{
  "beta2": 0.95,
  "beta1": 0.9,
  "eps": 1e-08,
  "precondition_frequency": 25,
  "adamw_weight_decay_other_params": 0.01
}
Rows from block 4, named by matrix and row number. Each number is 50 + 15 x the weight over its row's rms, rounded and kept within 0 to 99. All counts start at 0. After the name is the row's rms in percent of the matrix's.
# conv: 3x3 conv (model.mid.0.conv.weight, 192x192x3x3), inputs 105-119, a 3x3 kernel for each
conv.129 110:48 74 45 37 36 47 61 53 28 25 49 94 48 42 37 53 59 58 73 29 33 25 74 55 45 57 58 15 23 75 59 44 41 60 68 64 58 80 53 58 44 48 58 62 42 27 40 42 49 36 60 61 48 59 62 24 57 71 56 37 40 61 68 56 41 40 48 49 48 35 67 62 76 56 44 64 68 69 59 48 47 52 45 40 49 52 71 38 43 43 51 34 41 39 66 25 35 53 82 72 34 36 80 61 70 61 45 29 44 38 76 58 53 40 39 46 29 49 51 68 46 40 35 44 41 65 47 37 55 34 65 22 46 42 57
conv.130 107:28 45 46 68 48 57 31 32 58 50 67 43 59 38 37 60 76 47 19 65 50 50 28 52 50 69 52 50 57 56 55 64 53 35 69 37 35 22 24 64 75 31 43 62 21 39 44 44 34 60 45 62 36 38 56 52 12 19 19 38 56 41 32 59 34 34 52 37 47 61 50 42 47 57 35 54 40 35 63 48 58 58 54 66 43 58 51 36 26 37 30 50 45 50 53 48 55 49 40 67 62 45 41 46 63 48 41 31 40 57 29 66 48 63 44 72 56 59 52 40 55 43 32 75 56 61 43 72 46 45 46 36 32 60 15
conv.131 100:58 44 61 67 33 61 35 72 13 58 60 46 54 49 30 83 79 32 82 40 47 67 59 64 62 50 74 34 63 51 41 40 38 42 52 59 28 58 84 50 80 37 40 64 19 53 50 84 35 75 91 48 46 37 47 53 42 29 58 21 77 42 45 47 36 56 47 64 69 56 19 62 21 62 46 41 68 40 64 33 27 65 36 49 17 57 44 45 51 61 73 43 44 62 29 39 68 55 58 32 47 45 41 32 58 58 55 40 84 40 38 12 37 64 54 27 48 55 48 37 32 70 80 64 53 69 49 38 38 43 48 57 53 53 25
conv.132 103:39 69 55 42 40 25 62 55 45 47 63 68 51 57 71 43 39 51 35 23 26 66 52 55 44 61 80 25 39 65 48 44 71 61 31 65 90 38 06 73 68 60 65 40 55 57 50 32 54 58 51 30 51 60 25 49 50 57 34 45 27 63 38 55 62 61 37 30 56 58 60 74 67 56 30 63 81 37 67 53 51 52 47 60 47 54 53 38 30 52 34 20 15 43 40 20 70 46 41 52 20 50 80 68 36 39 46 54 50 44 39 39 47 61 35 42 68 56 69 54 54 63 39 51 69 35 48 14 49 55 68 46 19 59 44
conv.133 097:59 91 27 29 55 49 20 62 51 72 74 39 54 51 37 45 03 36 40 32 40 48 53 45 78 49 34 29 45 53 50 38 23 67 41 57 24 47 66 32 59 68 51 19 54 29 73 49 41 28 39 60 68 61 51 58 48 53 63 44 76 23 20 63 53 41 70 37 35 58 73 37 47 42 50 39 49 22 65 68 43 26 64 45 54 61 32 55 54 64 63 54 68 62 36 51 51 22 40 60 40 44 46 61 54 48 43 75 59 50 52 46 46 64 53 61 43 64 65 42 48 53 40 86 16 32 43 63 58 49 52 41 40 40 65
conv.134 109:59 58 30 41 28 38 49 57 32 51 11 39 47 58 30 37 38 59 39 58 62 72 47 48 44 39 90 30 56 43 44 57 37 53 59 39 56 61 51 37 50 48 28 66 31 71 61 50 43 39 20 52 47 52 60 59 36 54 57 54 71 70 43 59 59 46 48 38 62 59 60 35 28 44 72 81 38 53 47 52 64 55 31 55 44 75 33 32 57 65 64 69 57 50 68 24 51 48 20 38 70 43 16 44 44 71 36 65 60 81 28 57 42 50 29 54 49 45 42 47 63 42 63 67 64 42 40 18 60 54 66 49 52 38 53
conv.135 091:24 49 53 43 50 76 34 64 57 37 56 54 44 41 41 33 52 46 40 15 21 60 65 58 57 67 67 51 50 49 38 32 49 04 25 38 42 22 31 22 30 76 17 37 67 35 78 72 41 59 25 42 38 17 28 55 44 35 51 40 51 35 58 64 67 60 38 44 47 23 28 44 78 64 63 62 43 60 70 55 54 32 22 56 13 25 28 66 41 40 37 60 68 53 62 65 56 73 59 64 49 43 58 52 43 45 37 49 66 36 50 31 35 30 47 20 19 49 52 57 67 75 57 50 71 64 59 61 48 46 45 50 49 17 47
conv.136 110:29 58 65 41 62 48 69 57 39 64 59 34 34 60 32 49 60 46 42 44 30 64 52 35 30 47 52 50 59 19 41 44 19 62 55 55 52 39 65 36 33 54 66 54 81 27 52 51 62 51 58 32 59 61 33 72 33 65 42 59 45 65 36 47 27 45 63 47 55 59 48 42 29 66 46 50 48 32 72 71 51 19 56 35 50 71 36 35 31 35 67 34 58 46 57 47 23 38 41 48 39 40 61 37 27 45 49 43 66 12 19 66 29 52 24 53 36 50 45 46 46 52 48 31 47 60 58 27 48 36 64 31 40 54 50
conv.137 096:60 61 33 49 36 40 42 39 55 36 48 40 53 40 38 56 50 50 37 40 35 67 59 62 42 68 30 75 40 68 64 52 48 34 67 36 53 62 56 65 30 55 79 54 50 56 49 48 74 25 51 33 56 71 42 59 51 36 48 60 53 56 39 52 39 55 15 47 14 34 38 44 37 51 59 35 36 47 16 69 43 21 32 40 63 63 50 54 60 54 50 74 69 77 57 62 77 33 26 47 59 45 37 49 56 43 73 34 59 44 21 38 60 39 83 53 41 72 51 44 52 63 23 46 59 63 60 55 03 64 73 58 20 66 44
conv.138 104:86 63 56 45 39 49 50 44 40 37 39 63 33 63 34 46 39 53 61 73 63 47 74 37 55 35 57 56 20 83 33 45 47 28 51 63 34 57 50 51 37 78 48 73 41 46 36 37 30 58 50 56 43 68 40 40 36 77 69 56 50 55 53 48 58 47 56 47 61 46 44 54 61 29 47 28 46 51 46 49 42 55 50 66 47 57 31 43 48 32 58 44 36 82 53 28 45 51 45 36 17 37 42 51 54 52 38 40 43 52 29 23 42 54 42 51 46 59 55 62 41 74 44 52 70 58 60 62 61 33 48 48 46 37 47
conv.139 104:43 60 56 47 53 35 44 60 64 51 62 50 41 67 88 33 65 45 73 43 30 49 57 26 38 38 49 61 12 48 40 48 47 62 52 53 64 44 46 53 27 45 35 33 38 30 50 39 23 64 38 65 51 51 31 58 38 33 68 38 66 47 16 53 59 39 43 50 30 59 59 24 21 55 47 65 68 48 36 58 54 59 27 71 44 44 69 48 08 29 40 57 39 34 88 19 54 54 48 43 36 28 65 30 30 64 48 62 44 63 22 22 58 40 77 33 63 30 50 62 57 54 36 64 42 58 52 37 60 45 81 35 50 47 07
conv.140 105:78 50 34 25 54 41 49 77 66 61 53 40 53 75 37 73 54 64 57 61 49 25 71 33 63 71 65 55 53 58 63 44 43 57 43 52 78 62 73 52 55 15 90 48 56 42 48 47 49 60 63 30 52 53 75 63 57 16 50 55 39 52 49 40 84 50 47 57 71 55 26 68 73 56 50 57 67 29 32 38 40 60 64 43 25 52 52 50 41 31 26 48 45 39 53 52 66 38 57 62 37 45 42 38 40 76 67 21 72 53 04 45 23 42 55 52 50 48 41 33 47 42 53 52 37 84 51 70 48 41 70 29 29 36 69
conv.141 095:57 46 31 56 41 51 52 44 52 68 41 38 42 40 61 62 53 41 71 33 32 60 46 42 52 49 43 66 65 34 70 64 38 54 64 52 42 39 78 58 42 56 44 65 38 77 53 40 71 48 50 49 70 49 48 45 33 27 43 25 33 46 41 52 49 72 52 43 79 60 73 62 47 48 29 40 45 46 43 45 54 63 49 33 45 32 31 29 48 45 56 50 27 27 63 38 48 47 64 42 67 52 23 56 68 39 26 53 36 79 58 15 62 38 59 46 56 70 61 79 34 28 54 52 47 40 45 55 34 48 40 66 26 72 44
conv.142 095:48 54 54 38 62 54 28 22 62 60 67 39 31 42 73 53 42 39 35 51 53 67 46 56 58 50 77 49 60 54 59 61 35 20 25 34 67 44 26 58 36 40 62 15 71 49 46 56 49 46 54 54 10 39 68 50 51 62 49 56 51 31 25 69 54 00 60 60 43 70 48 27 26 65 43 52 43 62 50 66 48 67 61 47 52 62 42 49 33 40 55 64 44 58 17 53 43 71 51 47 67 72 43 58 51 38 69 39 75 46 51 44 71 42 36 62 50 70 53 35 51 64 56 57 50 53 53 78 32 53 52 76 40 45 63
conv.143 092:55 57 58 64 47 36 49 56 46 46 50 37 79 27 49 44 58 57 73 40 51 17 45 61 34 35 12 13 34 38 52 49 30 42 28 70 34 71 65 50 35 33 47 62 25 37 49 38 44 32 51 56 31 66 45 57 80 40 66 34 49 48 49 50 58 10 34 52 59 44 55 55 41 46 40 33 80 34 52 57 45 29 57 55 64 24 32 52 76 47 90 65 53 39 50 37 64 31 66 24 42 23 44 53 27 32 25 36 61 32 60 40 43 82 58 61 62 38 46 55 46 40 64 48 51 59 33 70 47 21 52 51 39 60 63
conv.144 106:41 34 57 49 59 67 66 41 38 11 27 48 64 36 51 39 64 60 13 20 77 47 78 27 43 54 49 27 33 44 35 51 49 73 53 54 37 68 24 38 47 67 57 26 68 60 63 25 46 60 34 89 44 65 52 54 35 51 52 33 56 44 42 70 51 27 56 63 29 26 46 46 57 42 46 56 38 31 78 35 24 46 56 45 47 30 17 78 42 57 61 84 25 48 53 31 03 55 65 56 54 86 56 22 48 64 40 50 63 26 39 66 50 46 57 37 34 56 60 50 30 53 52 54 46 66 57 39 45 52 40 48 60 53 37
conv.145 096:51 69 81 31 40 48 56 52 33 32 32 84 45 28 56 42 69 22 55 59 79 44 13 52 45 39 66 50 52 48 74 53 63 51 73 47 76 71 54 61 56 61 75 44 43 40 58 49 45 43 37 76 32 54 55 41 27 66 51 71 67 52 78 44 68 49 53 38 53 36 59 70 55 63 58 29 54 67 50 32 58 50 22 20 22 55 55 59 22 59 35 49 17 54 64 50 61 83 64 44 53 58 54 62 59 69 39 60 48 60 62 57 45 29 40 36 50 47 65 66 28 56 45 27 55 83 48 44 33 43 42 51 96 67 67
conv.146 093:35 48 50 18 53 39 76 63 66 66 38 19 51 40 32 61 73 58 19 46 49 59 69 64 75 60 34 36 51 36 54 71 48 34 48 40 31 62 58 51 52 56 38 39 56 25 32 47 56 47 54 79 48 39 60 55 45 44 48 86 52 54 59 58 48 25 69 41 40 28 33 55 14 49 66 49 49 41 41 25 52 65 53 56 49 52 22 60 50 33 63 60 76 36 57 59 35 53 48 14 44 47 58 75 56 54 52 61 52 31 68 72 38 31 67 57 49 24 28 52 47 45 61 62 54 53 28 73 54 44 61 56 45 41 56
conv.147 096:41 63 49 64 57 57 27 31 61 78 60 41 33 55 51 45 72 40 56 27 43 60 70 50 65 90 44 69 54 63 38 37 62 22 34 48 47 35 51 65 54 42 53 17 52 67 51 40 36 66 61 16 49 53 29 59 61 45 44 52 49 59 75 67 42 53 44 52 83 39 40 52 72 66 61 45 44 48 37 62 19 29 63 49 55 28 53 31 49 62 61 41 60 39 32 61 75 50 48 68 51 83 60 48 72 31 53 41 50 54 33 79 27 43 62 57 30 61 47 71 43 51 41 68 43 81 35 38 18 49 70 15 53 75 46
conv.148 106:44 49 34 29 54 70 90 60 60 24 65 31 32 50 33 38 58 76 25 47 40 56 61 44 35 55 60 42 49 48 50 50 81 32 41 54 43 68 28 41 46 66 60 42 49 52 60 42 52 56 44 52 69 75 51 46 44 60 58 59 39 58 60 49 52 54 34 56 24 71 36 54 42 44 67 29 63 53 30 51 51 48 48 41 27 48 37 88 33 59 68 41 48 53 51 51 47 19 20 48 56 65 58 42 42 65 35 74 72 51 28 38 41 45 56 24 51 53 63 59 64 34 58 48 39 62 65 44 53 49 37 64 24 40 53
conv.149 108:39 47 51 39 57 40 43 41 99 27 68 66 39 59 70 33 29 45 42 56 37 47 41 61 43 51 60 58 54 53 46 62 36 48 54 61 67 64 57 53 74 40 41 37 51 51 69 62 61 51 36 63 50 07 49 33 39 47 63 40 58 50 40 38 52 39 65 47 57 48 79 21 72 41 53 47 66 42 71 59 41 40 37 47 45 56 65 37 40 64 66 53 56 49 38 41 54 68 68 68 60 58 53 57 35 68 34 57 37 22 79 64 54 43 38 58 65 50 45 70 55 63 45 50 55 52 40 55 69 48 33 64 72 27 40
conv.150 089:46 58 67 68 76 44 66 76 85 18 29 40 28 44 44 14 40 49 55 28 60 45 56 35 51 66 31 21 43 35 57 44 68 81 43 79 76 58 34 58 71 43 54 61 47 53 51 57 58 59 30 58 41 78 97 40 56 66 77 59 74 39 47 00 50 40 35 33 32 23 23 43 55 27 32 15 47 63 31 62 32 36 41 37 38 52 32 42 39 44 28 32 36 49 37 53 51 63 42 22 43 30 54 33 48 29 52 55 29 63 77 55 54 54 68 33 71 70 52 31 39 49 62 55 69 39 59 69 62 64 61 32 60 56 28
conv.151 097:29 69 86 25 47 53 57 44 24 53 36 46 35 49 43 59 36 40 48 24 58 56 53 41 61 44 57 50 57 54 53 56 58 40 70 38 32 63 57 38 86 52 49 37 59 94 44 57 62 41 38 86 60 59 60 18 20 68 47 41 32 54 48 15 77 68 59 52 77 36 43 39 36 11 60 25 48 58 59 69 26 55 47 19 37 43 64 52 59 41 11 61 42 59 50 42 48 70 70 64 60 70 57 67 64 77 46 34 62 72 79 53 59 53 74 65 57 61 31 33 71 56 31 63 50 36 65 09 60 67 48 37 55 65 79
conv.152 104:41 58 32 39 45 45 33 21 35 60 40 58 49 37 74 93 44 73 61 60 55 35 37 59 44 48 70 55 44 56 35 74 65 52 33 26 53 47 51 59 46 31 36 46 64 65 37 43 29 41 51 60 42 49 51 33 60 73 32 46 55 75 65 48 61 45 61 62 53 23 60 68 52 67 40 49 47 64 58 38 76 25 29 39 42 52 60 42 81 34 61 74 75 75 36 48 73 75 51 80 48 66 54 62 55 63 40 67 57 40 32 62 52 37 50 41 78 61 42 51 41 63 72 83 31 41 41 56 31 56 43 42 84 49 69
conv.153 107:03 49 74 92 69 36 39 64 65 40 03 30 54 67 56 59 38 32 44 72 49 71 44 63 41 55 42 36 68 19 54 79 55 44 61 58 52 25 56 48 79 52 33 60 51 39 44 63 78 58 48 47 77 46 41 51 56 36 58 50 32 59 30 71 91 18 39 38 21 45 43 60 67 74 50 52 64 45 41 38 48 34 24 56 57 53 42 62 59 47 25 44 55 48 44 57 78 63 65 52 91 67 51 53 50 69 31 28 40 53 66 32 50 48 46 34 40 40 09 72 77 46 53 54 54 39 66 72 27 43 52 42 50 64 24
conv.154 106:39 38 30 71 44 33 74 56 63 33 88 41 54 48 38 60 68 57 62 31 57 51 58 43 48 74 43 42 33 68 53 69 59 47 73 64 59 42 71 75 43 54 42 57 64 46 08 69 75 44 73 34 56 61 20 26 28 23 69 58 45 56 69 51 58 34 74 69 61 30 47 67 20 62 72 63 41 47 53 60 68 68 36 63 46 46 64 47 47 53 43 46 51 79 37 55 45 58 38 48 64 36 70 53 49 54 32 59 56 63 47 20 53 61 65 51 31 45 51 43 58 44 24 58 54 26 30 22 54 44 59 72 49 39 36
conv.155 091:55 75 59 57 33 41 61 38 47 36 56 67 53 53 40 29 25 29 44 30 61 63 59 66 63 58 67 70 36 39 61 60 45 71 68 44 40 48 41 28 40 31 48 54 49 50 50 58 20 61 48 39 58 45 40 45 53 61 75 36 45 63 68 31 41 76 46 36 46 26 28 32 30 74 45 60 66 45 20 33 65 83 31 52 41 49 50 25 19 37 46 47 59 37 43 49 76 72 99 45 51 22 73 42 61 77 64 49 51 49 66 65 39 55 43 46 42 46 56 33 44 53 75 47 52 60 49 35 65 30 43 44 41 61 37
conv.156 096:44 47 51 30 66 51 49 62 71 67 30 46 41 87 54 58 66 78 54 48 60 33 66 55 74 77 51 56 52 32 29 54 37 18 40 31 41 48 64 61 61 36 54 49 57 34 48 32 59 43 44 39 66 48 72 35 72 49 46 63 42 52 71 58 42 41 50 39 55 48 10 37 53 39 38 32 31 32 57 31 28 60 54 28 49 67 37 45 47 43 61 40 62 57 64 60 57 81 56 50 80 46 27 51 52 55 43 46 65 44 65 55 92 37 55 83 50 49 26 35 44 33 28 51 49 66 66 43 47 60 27 54 43 56 66
conv.157 095:44 43 55 52 54 43 31 47 27 48 75 60 47 35 56 54 46 76 60 49 51 44 50 59 52 44 49 27 55 44 52 76 42 56 69 65 57 34 61 63 50 57 64 62 42 55 46 70 72 33 48 43 60 61 52 23 53 61 51 41 67 70 81 56 68 37 69 67 47 57 55 38 36 62 61 43 58 83 61 48 41 65 52 23 51 39 59 41 30 47 63 40 31 72 73 36 56 79 54 46 63 43 55 62 41 29 56 73 49 31 74 60 42 55 75 67 65 46 56 54 55 74 51 70 45 36 38 63 88 56 66 53 54 56 71
conv.158 102:50 18 48 68 76 63 52 54 48 41 54 66 80 44 37 49 61 43 47 54 36 50 56 46 59 47 49 45 29 50 59 26 16 44 39 64 69 55 51 32 16 28 64 69 45 55 55 19 58 49 90 67 51 44 35 56 73 82 60 42 53 53 35 42 15 26 36 43 73 38 52 35 31 56 56 50 40 51 47 79 57 59 71 64 46 18 75 49 44 30 51 46 76 50 46 43 45 56 76 61 35 17 49 28 39 47 37 47 74 61 51 52 23 49 57 53 43 79 47 62 27 46 50 47 47 40 45 43 51 83 40 50 42 37 29
conv.159 095:46 41 58 51 44 52 48 44 37 55 82 49 42 48 74 39 76 14 51 61 59 64 79 59 40 74 75 60 46 72 49 52 29 68 61 39 38 72 45 58 45 45 42 68 39 50 57 42 47 66 58 43 40 23 63 29 39 42 48 57 42 38 69 45 11 89 61 75 52 50 41 51 10 32 36 70 45 58 66 18 50 49 58 25 67 49 59 27 40 51 70 15 66 55 50 70 42 52 54 63 77 72 50 57 56 54 52 35 41 23 53 57 54 37 38 38 31 45 44 47 58 73 15 40 69 70 45 26 64 44 49 34 81 78 57
conv.160 096:48 42 68 39 28 32 28 64 60 55 38 46 81 46 18 42 30 49 76 50 49 41 54 58 54 48 33 64 29 47 50 87 48 61 36 48 64 27 25 57 43 38 37 62 78 76 64 66 36 49 37 49 48 71 38 28 89 55 35 51 62 48 58 26 58 82 55 48 49 64 44 30 61 44 26 50 77 43 41 44 59 68 28 55 43 40 43 70 61 33 54 63 84 46 42 56 73 32 56 16 31 63 53 46 30 39 42 41 45 70 30 56 38 62 76 51 42 77 77 65 34 63 65 47 56 62 08 59 35 56 29 55 63 59 56
conv.161 100:33 37 41 71 32 52 53 53 53 49 58 30 69 54 55 39 51 43 63 38 40 24 41 39 63 43 33 84 48 56 39 37 43 33 61 39 46 31 40 60 31 40 57 49 48 46 56 53 61 34 25 60 29 55 61 32 71 43 61 55 72 66 59 42 34 43 44 59 45 26 68 42 60 54 50 60 51 20 33 40 66 21 39 42 25 50 63 34 57 84 49 52 49 61 45 55 62 47 44 55 51 60 70 51 80 35 41 38 60 50 53 64 48 26 53 54 48 50 68 61 40 58 45 88 55 41 50 64 56 26 45 59 40 41 45
conv.162 092:45 49 68 37 61 62 44 68 75 85 50 76 60 58 40 21 59 37 30 26 57 48 22 66 58 61 50 25 60 61 58 45 33 65 63 65 14 55 34 43 57 66 24 14 48 31 58 46 21 52 47 38 68 55 25 52 22 37 61 54 52 33 74 85 36 28 39 46 69 64 61 62 37 31 44 46 48 23 50 58 44 49 60 43 42 37 52 44 30 50 55 76 49 61 69 50 31 50 58 19 69 39 41 37 44 78 54 41 52 56 63 59 54 29 58 57 26 73 84 61 66 81 43 25 58 48 31 32 67 43 58 27 69 45 38
conv.163 097:28 48 36 54 51 30 73 51 35 49 18 23 60 55 44 53 53 22 49 56 53 56 41 33 28 41 25 55 37 44 74 46 70 53 54 50 63 32 33 54 58 46 20 50 92 29 31 55 49 44 61 50 93 36 45 68 50 60 50 63 33 45 73 47 44 50 63 41 37 55 52 38 11 56 52 48 24 87 63 69 49 51 63 53 59 54 44 47 54 37 69 58 52 76 62 85 39 53 54 58 63 51 70 58 60 60 59 45 64 60 54 59 40 65 51 26 59 42 51 09 31 40 77 43 51 64 52 72 58 40 65 41 49 62 62
conv.164 100:52 63 43 40 42 39 39 40 20 62 66 37 70 61 65 23 44 48 46 39 38 38 56 19 62 62 06 62 75 57 47 30 52 41 69 72 39 68 00 35 48 52 55 37 79 42 36 46 59 50 74 42 53 51 55 19 76 42 61 48 68 35 39 45 50 65 67 57 69 62 57 63 28 32 52 67 51 46 60 69 54 34 43 49 32 49 47 51 60 65 79 58 41 39 34 55 30 47 83 44 50 33 46 36 47 52 53 40 25 46 46 57 71 46 61 54 40 52 35 55 61 53 60 51 70 69 63 70 43 65 03 51 68 36 24
conv.165 086:45 37 16 26 38 32 54 47 44 24 38 48 39 62 57 47 69 47 54 77 46 50 49 48 70 34 27 58 52 58 58 47 53 34 13 80 82 35 56 33 59 32 47 54 52 86 77 53 65 50 49 50 64 40 13 56 32 27 57 30 23 50 64 50 38 74 61 62 79 92 71 51 39 49 41 44 51 69 60 57 32 44 22 53 29 47 42 43 69 59 39 53 43 39 39 42 63 47 49 65 58 36 64 40 43 86 33 56 60 67 40 49 50 42 50 47 55 74 37 76 94 72 21 66 51 67 75 50 42 16 39 52 49 41 64
conv.166 106:56 65 50 47 74 51 51 53 16 53 58 45 64 58 57 16 50 45 64 65 58 48 72 59 70 41 60 34 61 60 39 51 55 37 32 71 62 77 41 43 11 40 50 45 72 51 67 44 44 30 26 66 43 54 43 45 38 39 32 28 56 60 46 22 37 75 40 12 37 56 35 46 61 61 47 50 67 49 30 32 36 75 73 46 47 67 26 57 76 50 59 46 80 51 71 55 54 62 60 50 82 54 44 49 27 53 47 24 63 36 38 58 54 44 46 46 44 60 34 71 52 46 58 53 30 61 33 33 50 56 43 77 26 56 46
conv.167 096:67 66 50 24 46 35 36 53 41 40 41 60 41 46 43 66 54 67 51 48 77 46 59 52 49 51 47 33 44 68 10 16 41 40 59 62 51 39 42 29 58 60 63 22 08 49 25 45 19 44 66 36 42 42 37 63 57 16 42 55 45 46 39 67 34 40 52 44 63 70 53 65 67 42 50 36 35 56 47 22 65 38 38 49 45 52 57 40 34 57 55 74 61 41 56 62 68 57 67 53 40 59 79 57 33 48 31 61 39 39 46 48 31 52 42 35 73 62 57 35 50 49 53 64 33 37 83 58 45 33 55 53 52 62 35
conv.168 095:57 46 57 45 62 51 61 63 80 54 61 19 69 55 64 56 32 21 12 30 35 47 48 48 61 36 49 65 60 67 41 49 58 48 41 38 28 62 64 68 46 70 70 64 65 36 44 34 71 52 49 49 50 47 35 76 61 56 26 36 42 51 65 68 47 34 60 69 43 49 63 39 38 43 92 32 48 55 12 42 48 66 41 65 61 47 43 36 35 42 63 49 49 41 60 49 46 25 49 75 72 64 70 70 36 49 42 55 82 73 61 81 27 38 60 61 39 60 50 59 59 50 57 55 41 58 55 57 68 21 58 36 38 56 33
conv.169 100:52 55 19 45 42 50 69 50 35 37 45 34 53 53 29 59 67 30 43 55 52 48 44 41 52 28 72 26 44 58 44 54 75 47 42 54 67 43 64 52 52 60 72 38 47 19 51 37 43 75 42 30 42 70 40 65 27 61 48 45 38 48 59 42 20 81 46 53 27 75 57 60 55 66 51 42 53 77 29 44 54 66 46 59 68 54 34 47 44 38 34 52 24 59 58 56 48 58 53 51 60 24 56 81 43 53 33 39 54 23 45 84 32 64 69 74 85 45 29 33 57 63 60 59 63 54 85 46 38 46 60 47 65 45 49
conv.170 101:24 57 41 47 28 29 65 54 46 77 53 83 30 46 74 64 65 58 48 51 42 72 54 43 47 47 55 53 43 73 12 61 53 45 56 55 29 82 38 61 53 80 72 48 59 38 60 42 12 42 50 75 71 47 37 53 62 49 59 41 44 45 53 57 42 63 44 38 48 17 54 40 74 56 58 49 42 74 24 27 55 00 52 51 56 48 34 43 32 55 33 58 75 20 71 37 44 61 38 42 60 34 73 49 54 44 19 59 70 54 59 73 49 36 39 60 61 67 75 44 62 85 53 44 28 37 32 37 48 60 51 51 37 37 38
conv.171 088:52 24 44 58 45 34 56 36 46 23 57 32 54 57 64 27 47 55 56 47 67 66 33 64 40 60 44 49 52 45 49 57 73 42 71 62 50 67 21 48 31 60 15 58 81 71 55 67 41 65 39 77 62 62 62 39 52 50 44 53 86 58 49 51 40 26 55 37 51 48 50 51 49 57 66 77 45 26 42 53 60 41 54 38 54 72 15 41 37 41 51 37 34 70 52 49 64 55 34 32 23 63 62 37 51 29 43 22 41 29 47 63 30 46 42 42 30 39 32 54 70 62 52 46 31 50 66 47 26 62 63 39 63 77 47
conv.172 100:50 32 43 53 49 08 65 50 62 35 49 43 51 57 64 63 48 23 48 52 61 67 23 62 52 26 14 43 28 56 53 51 50 50 63 36 45 88 52 52 53 65 68 70 17 47 52 41 49 37 52 72 55 44 71 71 38 43 69 31 55 45 43 51 21 61 57 36 59 48 71 64 44 34 58 50 46 37 59 58 36 44 33 33 23 27 75 42 33 63 53 77 33 41 71 39 58 56 65 78 51 44 86 39 35 40 51 53 46 37 47 49 40 38 73 43 49 72 62 37 46 78 59 44 68 52 50 41 51 37 55 37 51 61 43
conv.173 098:42 38 46 82 75 48 42 55 56 57 55 53 43 66 52 54 48 49 37 59 43 64 59 53 43 38 68 53 69 72 71 55 46 31 57 61 74 54 65 44 52 45 62 73 52 48 57 63 49 57 60 89 44 44 59 50 78 51 37 25 47 63 28 67 34 48 90 52 44 23 47 44 47 21 67 72 55 57 44 60 60 56 44 62 67 57 41 14 46 46 62 58 40 58 61 65 43 75 43 55 59 50 56 48 48 63 64 35 48 59 63 43 53 31 43 62 45 41 60 47 66 43 34 71 43 46 52 54 44 12 66 36 94 60 46
conv.174 086:28 52 55 55 45 64 39 48 73 37 50 23 34 53 33 62 37 35 52 32 57 39 51 60 30 68 55 21 43 22 76 65 56 45 65 45 56 42 67 47 55 64 38 11 65 45 50 72 61 37 50 75 54 41 31 72 64 61 61 76 32 61 61 52 63 60 36 27 34 39 54 37 56 46 43 40 63 49 39 43 52 35 49 17 53 63 49 49 69 49 45 74 33 42 24 37 29 45 42 40 63 72 49 66 40 40 70 56 55 57 59 48 52 69 38 23 55 55 54 71 48 55 44 36 63 45 75 58 44 33 53 45 51 30 56
conv.175 106:48 62 50 40 64 58 38 55 48 65 56 57 45 44 35 30 23 60 12 25 34 34 55 65 89 64 37 49 30 40 36 56 68 50 63 59 31 73 47 42 23 57 22 52 46 45 47 59 28 62 38 54 74 26 38 59 52 36 49 32 38 39 47 47 61 52 53 81 44 55 41 17 55 59 69 24 71 37 64 48 41 62 50 60 34 42 49 41 59 31 68 27 43 48 79 52 56 39 47 30 42 53 77 32 49 26 25 53 35 61 45 61 41 61 39 56 48 69 67 35 38 40 57 67 85 26 60 45 40 59 65 48 55 47 41
conv.176 101:34 37 30 75 41 64 44 56 46 32 32 45 16 62 59 57 28 48 73 53 43 52 40 56 70 61 41 52 27 41 48 58 51 51 40 70 60 61 67 47 41 39 36 49 60 80 53 62 58 50 52 58 55 70 51 67 47 43 52 29 60 51 59 25 39 32 59 51 39 65 65 59 37 35 63 51 57 53 43 55 42 49 58 64 55 47 49 20 69 39 78 39 36 73 54 36 35 33 31 64 63 65 25 51 37 62 46 13 87 54 52 47 36 49 27 66 46 37 28 55 40 54 20 55 41 53 40 22 55 82 49 37 38 60 58
conv.177 115:46 31 17 56 77 99 66 60 46 56 33 58 46 67 41 52 62 56 47 26 26 39 57 57 48 74 66 54 65 56 47 59 43 66 50 46 52 37 39 31 28 31 66 34 70 55 44 42 42 46 30 45 41 91 38 37 75 61 75 50 32 32 13 64 49 38 31 60 56 71 43 51 61 53 65 57 60 46 22 40 48 32 43 59 61 45 57 43 34 44 32 74 32 65 51 47 10 37 56 50 52 52 52 38 43 51 58 85 44 35 40 36 60 59 70 43 59 47 46 73 44 71 60 44 45 63 87 68 57 40 62 30 42 22 54
conv.178 103:21 65 49 59 46 22 69 37 62 43 53 53 38 51 74 45 30 64 37 29 65 58 45 53 34 45 44 49 15 24 46 60 81 52 49 46 50 54 32 33 45 41 56 32 49 38 46 79 61 68 39 50 48 50 41 26 50 22 33 79 52 73 36 24 73 23 77 39 27 31 42 36 44 58 56 56 48 44 60 55 26 46 44 38 47 40 46 65 68 23 56 45 57 64 66 71 32 39 65 37 56 74 53 75 44 45 33 26 40 61 66 53 45 31 68 36 50 52 35 23 58 69 65 47 42 45 62 22 61 35 62 68 40 33 17
conv.179 103:40 72 59 42 22 41 61 64 76 25 44 44 38 42 66 60 71 68 67 71 52 52 37 44 39 49 29 57 54 49 29 61 54 32 59 56 23 28 31 58 61 48 49 43 68 63 80 47 50 18 32 25 43 60 21 57 79 19 62 53 43 36 55 65 61 48 21 55 48 49 60 63 44 30 49 84 60 89 29 54 17 57 36 45 34 68 43 34 30 57 26 39 70 40 60 46 43 46 61 71 58 56 45 28 48 53 65 59 45 98 78 66 42 39 31 63 33 33 17 54 39 53 50 53 62 34 59 41 51 33 72 61 39 23 47
conv.180 104:67 44 38 19 67 58 36 49 49 37 67 57 16 37 40 35 46 44 47 57 33 49 49 34 49 41 46 39 65 36 42 38 69 54 46 66 50 55 40 87 46 52 45 65 83 64 66 58 25 53 38 99 59 53 41 48 40 51 59 54 63 81 51 77 24 48 58 61 50 31 65 48 76 40 37 73 43 60 74 61 55 51 75 52 36 38 71 40 56 67 50 43 25 09 59 51 39 31 24 29 41 40 49 39 32 86 70 39 44 65 52 55 56 44 37 28 40 43 37 50 51 44 52 59 35 44 77 31 32 31 44 39 46 57 60